config = dict(
    mlp_ratio=4,
    inner_norm=False,
    expert_mlp_ratio=2,
    patch_size=[4, 4],
    eps=1e-08,
)
Rows from block 3 of a small image classifier, named by matrix and row number. Rows with one number within an expert belong to one neuron, the router's apart. Each number is 500 + 25 x the weight over its row's rms, rounded and kept within 0 to 999. All counts start at 0. Numbers have three digits each.
Before each expert's rows are labels from the 100 images, of 14848, where the router gives the expert most weight on average: "patch colour" is the nearest of a few named colours to the mean colour under the peak; "responds to" is what is common among them. Only what is clearly more common there than usual is listed. The data: drawings of small networks of dots and links.
# router: router (model.blocks.3.mlp.router.weight, 8x192), inputs 0-95
# up: expert up (model.blocks.3.mlp.up, 8x384x192), inputs 0-95
# down: expert down (model.blocks.3.mlp.down, 8x192x384, transposed), outputs 0-95

# expert 7
patch colour: white
responds to: teal dots
router.7:481492495477513539466502491494490516504517509516495524500502512529469536500509498465499540479503449475517485532485490492526515483508499529528488500516490499504461527509469492550570497518500495452523515520482480455471467451503486487507468488504522518521457538487456479507522475550524444492
up.0:488477507532462485512520503443480535498500486486505484492504491499522498489469499535498433524479553500482510532513527512487521503505514467492507538480509477489509470495479476506433511463502507496498494469476463487533491546517514518553519485496472506511489484495524510520512468457494583511
down.0:480499455529484538468471508495459499523495495459507523468478528489515510474491511537446461538492484476522487564480496497525551486496506481492482495457544495510503499514505483563519493475508494551491506475494494488532475534458495553500484502547487491490445506537523503563521457479523535485
up.1:473500505502512463489498450492470498495511513498491485444508522515514494480467534532497486505495498454519509524483493453507507530504490489478489496479523469472556482508484489554478516494480538515497488495521531495522443507478509500533535509542505478509519492457527500516523475491495556507
down.1:470492503500472510510474475548507472505503489466500510514481469524449523507495476479503486464518470449479550487506492523484516505488495497501525483500512489504460496512516487558534474503521526524479486533484502483539468531508446510443490494496487522468473524494483513517529535455521509482
up.2:514516483532528522512478531494481540502520472498531511498520455503496499495557510445486509514514522506482517520541429494461505533525473486442528517521524506462511499506503517504515488482471492456522516503460536460529498524476516478467488504462535510465490461479541515549522456519468503486
down.2:532507498499514477529480490523489498463479465525498502419536488537464484461519442495529521460526476493477524483506500510522477527505487472524531523471501500509474517506515518456450496460506535485520459503469539456487479488524507522479541482483550505503505500495522496433512507487518498519
up.3:487498529545483510534469496478491518485564459477525503463457506452464496490524483510525519504510520481520487525504463513519517513523511494464500532483502493468499496519515529567532520482461497488488493496466516505519517523455496464494504521468526483484514465485514463553532478506529537541
down.3:498477511481507484524500459503487497464506516515491450482498498539449479468499489534555507505502491499474535506511515498532519493501492482521494515508495524487487503499512493459509503460527506489577460518526495475456462485518476513484507476479526523516498480540548514431497532507472475508
up.4:459496490514510476530447502474534482496454461507535504443496578494518542504495508525489462475488493515474472518508503529527506534509546498479525506489549511474510499493554462506508505498455498482541510469481508512526482495501516498537539529490453512494506508487499503513495481490436530525
down.4:481523482506499521494518517546494515493476549475493487494504488494513481469486486523439480511519479496512497453473534520501507508545510522511476474505509461504497515508477551487519527549552485499491456541510511510501505505529476474502513472499505494545488467455477498514459524492482482540
up.5:470547510492515521514494516542476552522479484478512509516481531488538504472447479489547506499502491481491521489489485451506531479515486486476499529464486509520475462515490496499525548462470549468501514503532530486471494479456546515516555527467515476486508494470500477514531539467469487545
down.5:487486493477512538517510521513476525511509504475514512557529551542505500491492487486486490517531488467504487467513496508539519496565511474503510498479486510488472514481490538501469511515498466487474508530446472495512510542468494499532487497477467525499451507519550499526509493505535533472
up.6:493492529492524492545481512457532493485494531499549490510505484474508520491481513520518510498475560487496487442488515511518489493525501483503496486510518480507501479494552521442560504495508483494522497488553515495473518490499479530526536495504460509476519519516487506521537491437476485511
down.6:493504459528471481475483517514547457509471506519487458519517519507486527493479466489525479487473489497517476465470563506507510552517543508548457472492508457507485497517513494490535486534532527521499469495527488465505458542510446501518495475495482522500477480486485489501511475469479520515
up.7:572446501547514537483482483499447496473501480485488534451480504522501495509549507460528496471510504494527521527499536495468532497524499497491529525504452477486509530460456500506504490514524541508505502449484530521505553497524497511477467486495501466486519497555490540480486506465483486485
down.7:537500490500450527481486520484544517502443478498505509476520480479537512500495485499463516466499467484490503467499543513486461560507510523512493453520486461493478479528493512459507480542495522479482503505518522478469491484536488496512539477446527510543528490470449448527512536476490499512
up.8:556510463508505506524505484470506517484481515503516519479511495465546465542501455502515479505507488517512533509523463504477492501512493476478525483504515509512543561546489490435471513473524487498459509464432480542522510538518486547503525508484482434466520464512494513519530491487520498515
down.8:478468482508493518519496509506498531541504509490487507498483500516511517533516485505525482473467507441527526445477487487454508481567464495512487485487506518532496500527502454514477515488520516533479529504449422542520502501462529523467486491516490492489488494524481495495520549554513517478
up.9:531455531535534472538482482459536457534504518505508481498516494497464502491479476485476511450526505477490502469520515555479501548532477456483497500505520492499516447523549476486508502538517494511506438503493483518493525512482486544531532480462499511502506518534472482491499515468493474504
down.9:544506506482483497510521495502519465497479482494508479510521561540520505527502482523486517477517475546489518494472530543541467543493443528517497484485490487447518475464486530468483509514480538494469487474531493493487454560506497483513518468489542497521504487482512440508473485513533478509
up.10:510501491504508499487455486505513535498468530502503511478525493506519483469488530475509507513485519466528505456533454510488481522505503498483509516521479523483512468492530465485476463518452483491550517515484491481535522545498531512474522485487522489475493483505500507550490483450522520493
down.10:513542460513449495516490530513474552485543564487476539495511457511472503472487471498456540557536532481506482499507495506544528506557535480530463500525499474516473531444492548488456495465497494506490473536483524489532513496545486499474466488515526501496485508469533507464473479513495494534
up.11:500473467511481483442467472500497482512500496508510529487463505486517490474509521496526500499473493478522573486505485503467488508508512474477501502470476501497524552497521512525545508528543486511476463484511472562527504501451522530511479544505473463471535496540500513500508522491531489547
down.11:478492504488501481498509480502512514521497523484470513514489500451484487481497517436523535471519530497487516509512473499507534493510517473505510524530487498502517485477471496526489508476514487495488508447437468498445491443493503542509512480539493487510493527517533472516540465464527508473

# expert 6
patch colour: grey
responds to: pink dots; nine dots
router.6:537505529452490471499480511519537446453458504523512494528496514507534483500508485534516479505491548504522551493496495516495493485509477467490467526508529483455506497489504467462449518462516501515513523545496498501507500507472552457500509470544466527463521477539502507498539497505517508524
up.0:525508516525468476532468468467459520495522559455418452528478469496465458499489530490471526478527523510498531434499502481463450526534514488482481450527450457479482520536499503504506495506495490486494461484528531494554490519501500489490510492470503499482524525509500498483529493472488494474
down.0:509523513479515477545495498503506484491502504534543562499485507491555487483503535517524475490473553476496487510496530526488490503495505458481541481498497526485528492481532461465527485499542508545488516495510491499471508501494548487529509499518481514519532553489515481477498501471500483491
up.1:490493510512525514478514546468480479501516466510489496508510486514498525460467458444504492496517467524504468502486510530518510470507483521550516500501498502463479481471512531491523489523511524467540476476513491460493513499514485478507478488533511500526535505515457530506512492497499462517
down.1:491527475508505488509495485512474486511465505503529501473476521491541556477491450541471470502504512489519504518452485538532512497443491521540493480510547474491519497511494500508467505514480520451485491512511511464515503560479526478516484495484493505482510458486525516519514475499511500515
up.2:530512525496535526476518559488508504534506497515515578510508484478518576490481488511514497469474483470494478525491508471509529509523502471516554484528479484528491460499533505558489501492519501460491473475472506496537512502493532499487519511501517488495543515499476522508503491483478498444
down.2:470506495496497479482455491493502500467489482464532522480491491483490511467503505546496524528522465459521484529489517519534508513426521485479485538529458477490541463494479496470493538459486522539501488518443529485546491498539514516463483502470507488478519522490535503518527479490489476507
up.3:522503512525486477486477521485485525557512506500481472507466492522451498515488493475511500467507450514454485464490509476526459505525489470563499538463508479560487491519481522551537508495519515503501501516525507512514489488476500528503489480467508497531492494495561479524484472464473490485
down.3:459519471452506513497468455509483505499473531538472473457505515470468496519486485514532554496496495499483512460484470531488488528511525496478507510486486484520539500462527503548484498526496528496505529508523503493523519510488522503508525527495481495527465476488518537503524517515473511502
up.4:542478491478533495487462536515542508487475458540510488461518551516512514490466466504506495498522463536526495500483517512481497507507514487441547495467506489477457500491474459514468518473505503509536489503487528523465540497497505516483506516506464475456526464489503515481483519490497482503
down.4:488495528482475490509532520484543539510522487503504528492497457484527481538537532477513480504480479494424506504511502535475492488513536469471534478519442573463483488458529472520509527488562533528539475508495480530485524483541479494464465523540489455506518513511480504511502537490498478461
up.5:505474505496527501501550498514508521507559503484502495520508545530496497530527531503494528473520515495509502495452506472543515520482466515480503494523480493509513502477496525501495520553492500509475499488493517530495532533493480545503471516493500482497507495520465477552476481541475477483
down.5:473542518474516517484478496478534499504513496493475535524479473487516524477507527436523456484441530499516528506544494532486508464464513522481498514513495522503513514461497468571518509512556489523465485489512496543484522462493522531467416492530490474503549520507489510484500494473548505489
up.6:497509448488543494539495495508462492536525462508477568466517511539517486465520469487494482519511527505528489446527557533530526498503513511524510489514516476482489511500509472472489487547525552507460444508521506471515515524512508478480530465509493491513559522503476486522501487513494533482
down.6:521496474505485529438531494520474478581481510470503467485484534477504521496511514501488488522499487487547477484504495471507528504551506505552498488480521481504513524526473499498519468483486464493491519537490505483512475471490465489526500491499529534514497495497528467486508497470505458511
up.7:507540493495506479499513508515517495495523553488480519500513509496472491470471471434532528488513466564467485455531484480492494555522472487504492454482482522502500486533476542538518523528509536485509488464480529485504479488500471548466518522491494498552514508468484493456496483472518440531
down.7:513543479515504495478462484520502488482496534490508528519486499499508483489529462568463541521463559469487498518496486489498500561457511527522501488557528470503482533492526471488488482471507498506501492518517528467491469513531528471519516491484537553493515530468489487484513486488477538459
up.8:520538483502505501481500453479494507504558526534442500508477484490512482486500537466486491512489492486521516491538530534475515419515493544498472497542510514485470484505552521482506490509459527464515464527517462469499473550527467474453487535493507516474493512523464481479487477494547522468
down.8:486520501519487540502511499499491511458487451451514544503541532463533502481505481558482515528515541497503426521490459507499509525504459482494497471498515485466492498481514489493510519503479521510469473514519536450467508461525533474520529447440571506476535533509517502527531473509512509489
up.9:517461491493535460501530510511505503491518452515485483506539536508502492508551510477497494506516495488496526510470511496481490492507512432457525471501476482480513535462509503510495540519474545513471493466490511509505517540533526524521506486487482484495514508523480523547492508524473552461
down.9:478471553452485494564516509499484500539570501474486493495464495524531481482499519491470452479463463463445513522511521511489500479522528517501522520508454529499518463470498491481507517477525494527536527524478467551534498488509471541494479522495480464533489504544486492494500544475482483509
up.10:503478478477476530471534488494484527545497499504495507501518534480506510528455530524505504437485478433482468504461471498504498542515490492509519450525480531485497528501491537502518478487517519500492461488479492511475479484495485493514525533488533499506483502517468488530520509487557509501
down.10:484486566499494462509500456485485514481448499502483479461560536549537465528503458505522493524532491545500508514505513535499442481521507472501484517505504534453536509490488509483455509460475529483514508495486486500509501517493476530523502500498470511528460516515541504483514499469484496520
up.11:531514512538494527508482497452490493492526511509522500510483487463522547478529470498463517498475454480465451527489445491504551506487468466532525514503474492509508466513536507512523542535525497441523507461488508504525516504485516517479498506502540507527514500495475500524477493501496529475
down.11:519525498454499504524477484507523473521469501499526465490465482497513561499461456518467489475488534447511492469480497488550506498420493494524506516513520456510532535524514530479478509482496489504514503517509516494533489491487572508503503477455522528509538494488535484509524496488479497519

# expert 2
patch colour: black
responds to: yellow dots; green dots
router.2:492470538481525544479555487485462507507472486500505464517533510495474507512531518477499511460485469469497514527461455462462485505498488469463542481510457534519463507499504568497516475482507497518501493512517494552512545467513497511482502467459514475537451501497481469508511510547539466509
up.0:490542444527512491518507488527518462508552532478536486483463509480497520474542525509485505526492517457524454517490497496511512533507516495496508535511506497493526506524511491553472443511512526473532502491455450489538468502497496484467546490512535480454564503536482486509478443485503513480
down.0:505520468527511511486479482476519468524512502495490463502491496486523490512508500533535494491509542484507501525506498533527468529473458549550506506506574463491514474497524494481467475490497524505503488517522515432506478501473489465520489476482478550484538542510549451498487476506480517457
up.1:527510447505518486505481527530505480485506485516476524468484475550505519492466479442541507511482455535519526497527532495538532492532529550562491520501463470491460523479469464550490483495480528489492497469458507468488477493472516496529477516500508479500502498456477522472491480434484501515
down.1:453469484509523481447464473513555529503474493485467479498511557524491509501479493478554496449534487521492503523495511468532502489525521534543512472512514450506513524490510479532527485505453523464520536458515504475483458528497475501495479496491505526475532530522508497508499491498478501507
up.2:462526520508495491499424487501488499520512483500543475545467527495503488487497527550474467480498526461496491508491487501522484419511506467476512507526503477494477502480541524499512479506459488484491472530490509510531508516492526508500483467502504507442512531483507462528459475507444481498
down.2:496476496534483503482473423498494487510489567513513483491499507494560462497541472559517479498487560468481525501493464507474500517498515501526492484542485516522555525493528480474497472498511484518456476511576500524512502502481510483500519511470519534468517488522500506518462514526528539511
up.3:521453495549509499487487524482503480482501481505439511447465494536474553484481478500498466464506509526490530495515499534488443503520509521495511524469502486457487526533488492533559476520482491462492507459459555493486479496525476491518495499520500503531518502521469522501491497460508498498
down.3:551492508495511482520520514462463503536473458479501543509530466470429481495535478529469461485486497491519470504529460428486498464523492509519492494476482530502516502518528483528520477500519507515512493495500515529491508513450510488501519497527529512501497492499527479515500480485508487496
up.4:512508522491533508505507511484522533463495467524460523525508556519457506475492485513523502464513481486496497482473543526534496463544493516556504502478491496505495502489453509503500472513491497475472522497438486483531467506501505480505514512516493521510486467472478463477515484434484455506
down.4:522522451500496522486497528544487489516441512470477521488501505482516511461495491520517499477486520499512443528508490476528485525538485484538550500512547474532510537495502519502534491475500513482516527510533554464491480514485548490494541451470528541484535502440525475539494466509502475526
up.5:507498493506506497481512520509509521481495489461520483533511476549501515504517502511506501521481534491539540453519486467519475488560485478485504493511485474482486528485487505491470516548459480527519551478517485509496484552517496505490502476497513484415526496527521496521485466473502506462
down.5:513513503516476506493543547501482447508510508500529463540516474465471499476495504557469482503479494457508455461519512478505531457485546461482456514483498527474492485491489526469540554551530478525484495508514488508524476518544517488514550537517478505506471477497476557500503492553483495476
up.6:500505504513477478541508526509473448509514484483475483561505477516515489502522504528491498501478564530544528456505505480540477493518462499500470514538504485485474541514509495545468499549506479503513481490503485503480511504492491496510441494544531522458475494489480531478478505485501448444
down.6:543489526483474482526494516523498503506533494484489480532539475525427469505498465506495499523518446480514533477506511517503520436497508489463450496466477507473461494502521484478491529500512485526544521466474463517505524520527516545460518532541490506497464457477470506476485511525519467471
up.7:477575457522486529524494548501481454510508477505479527498489488435505514465478501530537454462485479479463529525507505535481492498509522486511489505523555499506518486480500492520516492502456517520524470499512483462523511488493495484514534509498480490477495516494506516508503456493490520490
down.7:526494492516493533489564512479499485466511476471517472473519496487536503491492510495495521515511510506516491450526481487463493513480481512476500472506478547466484514526466497474507512536471511506463541501530517554504512482515463451521532511509486448500525462515493536493489493505517503477
up.8:476496491527454527481509505481512515486555513492511478456478510503465534504481479515502474550471481490504506517506522530506506507551517468499487490455540471517473511477528482545506531511474460483529511454521520514507478488474515464507485463463503532484499519550491512524516506525452573442
down.8:472502510464503488506430477470500460518472523446507457562476520437480449498543467526468505458497512514532519481466478475521525478490493502492448488526522474491506477518484497484494500489519534539483467502567500480493472555479476499479526516512498497492503470471512460589480511491511511548
up.9:495525437521517504496497510527539499468483467512482497505477517484514544507475500484535511493515509521511520519532483473513450537520518504531498525551489476473494512524484480523544489519491533469524524472487493487497489491512512475483495480501519474441542460445513548497552504455507499523
down.9:468511507536522522468475468494548520478531534524471468479488491487510528490498529488548507483494476500505535499493517484490505503520521532508481490508504473524486494528523527519502493477467452486538505486507476500459479459475483533477489550541506452465504475532511521455475468484499519534
up.10:478517468508518520511438533523530414495519500481501508522466466478485534487463510522491537498478561501512499495492491485540509532510484521488488505546502466474526522540508497534503501534500496494483471478454510478469499514524531475540527470508481485505510513472537500491497454504468548516
down.10:512551525428481484493507489508486479522483471501519511522478479440467488492548454535468484505492524513510442509493496526473484488503482506509489485518521492514554525495525474490504527504484488478483527523509485494464516495508495456508486485497521495512523498511517478562493490539535492500
up.11:533477482524491528455482508495466486531541517490485513475479514569506504499505471502490501477494541472535479516490473485517458483509504512498501492520473467465543532536480483480523524545522500466492466513516545478486514509525512485500508439529472516488582478483502457522530470496492472433
down.11:473487492528531526512527500435501509506524528503469503473522488472525484490495523492489489499493508468511485492548509507490499490481482550512496484513481523500482505548509500507515488539506479493505499515535528541495530462466496488528497502477459501510540507516504485499459513506486537485

# expert 0
patch colour: pink
responds to: five dots; black dots
router.0:529452485487464464477510512495509526510543525493499474526473481528530467529464494517482490477487493521503467524505495471508477524515475538547498509518502501492550528482507488510501501494547470532533487491476489479525505517532485477490468486515504487453487537518547515489525513470484504494
up.0:514509489537485556528446476505504496505454488471477485470474500487497509448460526516562500477500458477493497510481498492478503487497552509486511540501517485523500477530512449493567524518489496490523498491510504541514514497483513510476534518530489431493506483538507484530469468472458488477
down.0:526511481479456542459523535515481496521505518478540491494524526539513512514525485531510470472482447518487491473499510512510540515508533486472486521519496515531501477465479540514506514511492536447534537523502458482493518538511498488489509544495477515493430485491487517531488522515502515490
up.1:470524502505471452511539555514543497452521533531479505538513521503479545442524529486484497515517490472469519510505503546436515493513514478508491509503504533514486466472457501459510506528484521477472521511493512494474477501495475465537504482511488542500464476515495459512509475494514507530
down.1:536519519519487526514512487511528489517567518510469503505475497531520496499523505502533557490495511532521493495514546463507521537536561493491438499531506491498512533503476501535490504542528485483495473486485507535516481536479473486477442528518508489510484504478483505481534519504480490458
up.2:478532498488460483493555520492481563488503497527518505511537519508539520521486513489461503555494475515493486501526506530523507482501503511500501460502523535517493438485474493503523492512458544510532528524541496454494488513476488496512509548517496530497487499473504474476475435520489509489
down.2:449477527479491506482484450498490516474468496562539468442485501526498516521464466524495478542480475515471481479480518552514509474539531439505490523505492454499506525471497495482535521481509481490513482514532494541494490485519469482513477488522448501511493530476490535482517520509498518502
up.3:499498473506501498508504479525494503541482492507535542483476491507475511492508518467503513525514457493522513499490501500486552490504511507485520475507481499497472506491566505546521559533486515498492457472460501526496459503461490495460519507447489449481506516486475509500506517539541471527
down.3:534528535481504516514499490487482484505515487534493492499510501546511468510506472508529466518467543555458538529518485479496453460413476534518534523476510515515503514487554476485496490486480513525531508486519464521506508491482511521508496505521454498494492515547476510484485470528551523451
up.4:483502496504486513503490528446486468479512472496489462529480493495536487522491498506492484507495508525533526510536515490509473468507490502474496521476517483443509476503501462482502550482482499479466437481497472482535491545498519555466483519465461480496538533487511514508514473495520498459
down.4:469483462496460530498493472573540541527496474497477480547470528538515503539531516501504516513521501471468498486492525512484470507541535499492502479573495493500469547535498474481503494551493465465494482534513511479530511520516446478506502486504512535495480512495473483497512552505489467500
up.5:474511482533508521492509516455435504519485477525477546504471478481472497455471499484470502476506484533486509518540503516520484480540481510517487472472492502484528471509508500474516456478519509511473468500516527473465479517545494465511493442474510517501531482499537491476541470478448508483
down.5:469484533490513472493539499492519487492513501511472484529512534488507505545531525432485503483486517533485494525500508498509476541499499490552536480524479485540481544500452498513479488495493524464488419487457512507533466501479489464483470505503514515502513533482533527428515499507504506490
up.6:517547538516462489486544522501515460459539516533509477529491526521525503453530528514494474519485506447507506538526500517491508456518507475498490584491504479507494483526483505531505503524480509452491551509515500492498468513519502497466473454525485525466491542515512461516520478518526491501
down.6:543524536506514540510497480527513502471479476551511545486508480544485515510508433514519536524497488505505500464491533468480496529530514513487499495491510462511450512523518474499494487527474462497503513489530524496508501531497500500529500502523545494540528485492443470484508477520541495478
up.7:474497478506486496521509507531530476486516508494522514474495503480469547500478500492462506522515495441479564508489492534491556500515531483479471514552511485474530496510496500492515510491481501476488484469494509490486473488497519496546577464493495491484540460467478516481520470492494527535
down.7:491529495517508450527444479479503494517491506540470489500513454498463486497491513511474475548482498503521530503558486448485494487494513515506488528499537530500506532542534473489490469486524440513519517524512528493487476516472481512563495508495481532524532486488499496458509485520509534503
up.8:482470469491523538478499514510474468510476538495489512492479507519527504513527519517480470502495524486509483530492475481532526465511506518489517496537514504468508473505524504484525501527496500521490488494515464475517508567537482527445473542460446458486506517489482537506481506483461482465
down.8:452499461533480541477512483521480524482494497443502511518481547480533517498521535533494503511511527468509503565469521528511483506507524482490483472504534477518506523489454547491494509479538508489497516520523493471499508520512471494530504476483511507498461513505529503534519542462481469515
up.9:508538511527479507491503490468505474504475504497519498508515485504498510474509505467509495488468501499489529486537511555500531493569523451465504489517497464479472468474517535519537500558487525479494507481486475492507449496453531494464507524464474504516473533469495506489514462481474502516
down.9:505475530480490476486531530522490470549524530467483528498499506497477531526484529509499499469512498510498544491491509438503524514531449515467489521454489518487479566521491497531510478498474516494522504508485520471558545491459528498510500513484461528519497528469548503489548506494499479488
up.10:480493479515527480527520468501512485495508489481526522503524518491461520478495505510480503530527491473527539517514496491453560470523506485484511515486521497496526510501537499558497521508493512491505489491497465502472447501463509476485566525457517475479480476494495506471501534547533490531
down.10:506498499504483516509497502510505498514504490502494508519489497559441516469499498530481497531518497528445536510499503480455476454460467531531511478492532528496511530507546505570519496490493494517499498483486466526472461486499496500525492487506523486512489518519464529489543445515563529432
up.11:492462510514508512507471437540529478513498501500500539486481495510478515494519500463525492483470541511566526500517490526496504495519534498493488501471526482485485483488486469462505459518494504521504518522488479488505508504394492506553517502491476518524470493523491486487526535480505503524
down.11:504488467519481464493552525485483517490476500461505513519517506488489475475504520490495486460536484501481489497447477507554534507487481487525461495503511519511547455492476470495473516507486562475495484477497527449495496484511526478464526479440541492528485517480498498541496523512466511537

# expert 4
patch colour: black
responds to: grey dots; white dots
router.4:504505528508518466492461489475523495526522495510482494514497496533504466540449520488478485464503439532514494464521537483477482524489489489484506533504515414545526519491528478538500533501484434476547525521482484510495531493496477560518499497486477501464496545522523478486489525526525507510
up.0:504488497515502478475530499510503461552472493514466492541476521502505503506480456515518518479463473506473515471475498509533487520523543479530476450516491495518496473485513529474510503481502494525515502489528500471482487548478496510533522482448460560529478477501546491464542505481458494475
down.0:512516474499491528503499485529482495492453471483495472520499569526499509500506495532539491479520470497479490465479515506523507521532475480513504499502495488456493515495487515466496468487494538473492519518492501472487493553485515495498567492482521518515476497471538514529491489486481465539
up.1:507438550464494528474537514480485512450475487487513461535495479506516481494497508507517516496483517501504517515470563526485497507515495474469496506487509514462554502493467489485479509494459507478518505492470510495492503526515532503484448491501498492522504507497514525462513512508456486489
down.1:514470508549490508508503537470425495476492513508460484467526470519481509497496492483536516541518499526491507489520543473471494505544492494485515462485466564519497539486487460564514481522478497503477509517505478525474563492504469494536476499524457491528452484537489524505490513526525513496
up.2:468516472478500488544527569508502512450527537516504568481522515485527543481489496461474512567521476504520467479486485505479529523513463492492515510511484519474491492540446472497501485528490524516478516490494480457528503490510553520455528513489506486450536463495509495526501489470505510474
down.2:496496486501458509520535528506514513499526472516507556526485482500519472457517510525500512501453509462531533507478535486469492493409479543506536494468518525504509510536502489488465507494508499506523505509508481499514514503481546552512516490499524537469507495509478483456487543500521513472
up.3:489479500496488544495500515471409468487467484507501541492454486498449479519515500538481513536492488493459527499465483526483499515516528492513477511484530516437513510463493482504547480554485509462485456483503507494512462506497502478508499510489464523530476529532497519463497483483439519493
down.3:508498462518525523519499547482508497486468524483468494468488459475531496466458495481513501546533446527546507464516441491450510500533452531543477515506508546520491450514519489500511516509496490546508516498472496496484524496465467504503494513513464502498537506495527506508500463495531501501
up.4:451480512508469514506483509491472501438493496505539517453493530484486472519508516497485497499502493461450524496504555531490519498511485468475523455524503486455548503493511503480539499526515518498479483431489494486558483549508517478536516494497492488471495481508504516501514485512482519513
down.4:499523520535481479498509487443460557495503512508501447467516487508518455554515500478501456500496478527481495528498533522507468509541515504508475501532486529493496490500512507495530531461504474501509498517491440555473477509494443518534495526507458473558506522529476471545478502492529500479
up.5:532489514521512484556514548517506490518503495506458554487487510480489542492482455460496501513498511485460522466508532498493506463499491488484486534546542550505476488523495483504498433526464491469505500504531489491512494475479515498522497484499535520509486471509478479453477482443510537481
down.5:524455488511538526494460501515542514532505496480484511489501497448496488544522515428478492465524478511491544542511504486490509510507439490486508498475550508515504474543457496530474482472484486536517529485471503526551534491462521561510523525494496489507529502489521474493495496510482514518
up.6:507498466521517478466475510480527522538503502488525453546443486521523513450493445518522494469481469499482505446491451476532510497503526511527501465505473522507481528479511524516548480504477513532473488536531487573465493536454528484481552506467461485463532523507491470516487485488519470530
down.6:468501509505494513509506546515472511451467440522499493499544522490499524487510507491492549469526497514481441490473511470489462550448477493488535505441494453521476522487477530476510505489511479491464506514498567450553534489507529483498529484482555522479510507463493489510537527494476473536
up.7:490487530476487528522476494528521493456491484488483568478484503436497510507523492459549532488497503519498537536525571485508473520526445508476537509495509494513493501529486517484494535481501505493528475436450518511544513512527485500541482500541508508479515487445520434492513521466484474481
down.7:486549446515450471488481496522498500490519541513491465505547500499526447487505529520511495536479478480506537491477538540476531509551562504483458474523458541497513504491474524519516528507526507502481454544572486504460477505477486496494500499498483483485474487486512535553502473475496509479
up.8:480477517490497519524514517495485495483485510522522535491488521515516518483517491508465535500474513476507516489502501497545537497548516440452509460523524520478525466504494512474526504554503494520432519468515454480516463512530501482531494494505493519489513490514514448509525491512480471481
down.8:502511524494513494513486553500446478527527570472496498503449496493524451492477554495478515539501491478530507467493491484466506472527482470472456521523509529469521496488481501496486535500507510506447520518469447525546521512512503502490442523538454499531509506493524483488473467450510490481
up.9:498503495528479521481503511484516508446523483482505524521492501505481517496480465479550513455460514518472538523533526538473479516501482491507527499491486488518550517509466481503516511546495485461490523424462503497526503515521511460465505529494490491492499485504504518463483502516452471488
down.9:504528522497478468486508490475463515462499490549504525489544483528518480462517500479530508529515483506522506519530530557462520519527497485471504489480473575490513522462475500493506507520493492508461476516484473487467507529515477471531476499521456472484491503496503509540470488494564481520
up.10:516493461462515492529546539489516537456546521515489537513535523521493510542515510521478511522480515503509516469516501555525517496522497462484526522520477499451506509519491514447497459516498531500489508467518444459468507512547536504466534504527494514490440484490485534514496508508517530467
down.10:495504495475450487464512527525483539510528501502506522486497515481550461454501463485507500530495477494509488569506513497466458466436482506513547477461546473570511462523503521479475488502491489495493574499507477519499539495458508520516506516536492479504494464525491497499497515507497506455
up.11:503465484488500488422548502511504485522507507487482495532475525518483491524493464493478513483478496467499492457468517501524498506525514453518475481500482512532524492448476501518501522491523505489503489476533490478524465500473512497558510524455497535534513525490543481483524483476433500486
down.11:544491493510460526498526535506492501487431469452464499517497547544537523505540503518496493490537480476483507509474514491517452488527454497537497489520509505469514473503446498475485490466517538495473502514488484492498491540480478499494587502479502517498493489480510454524494492491478477520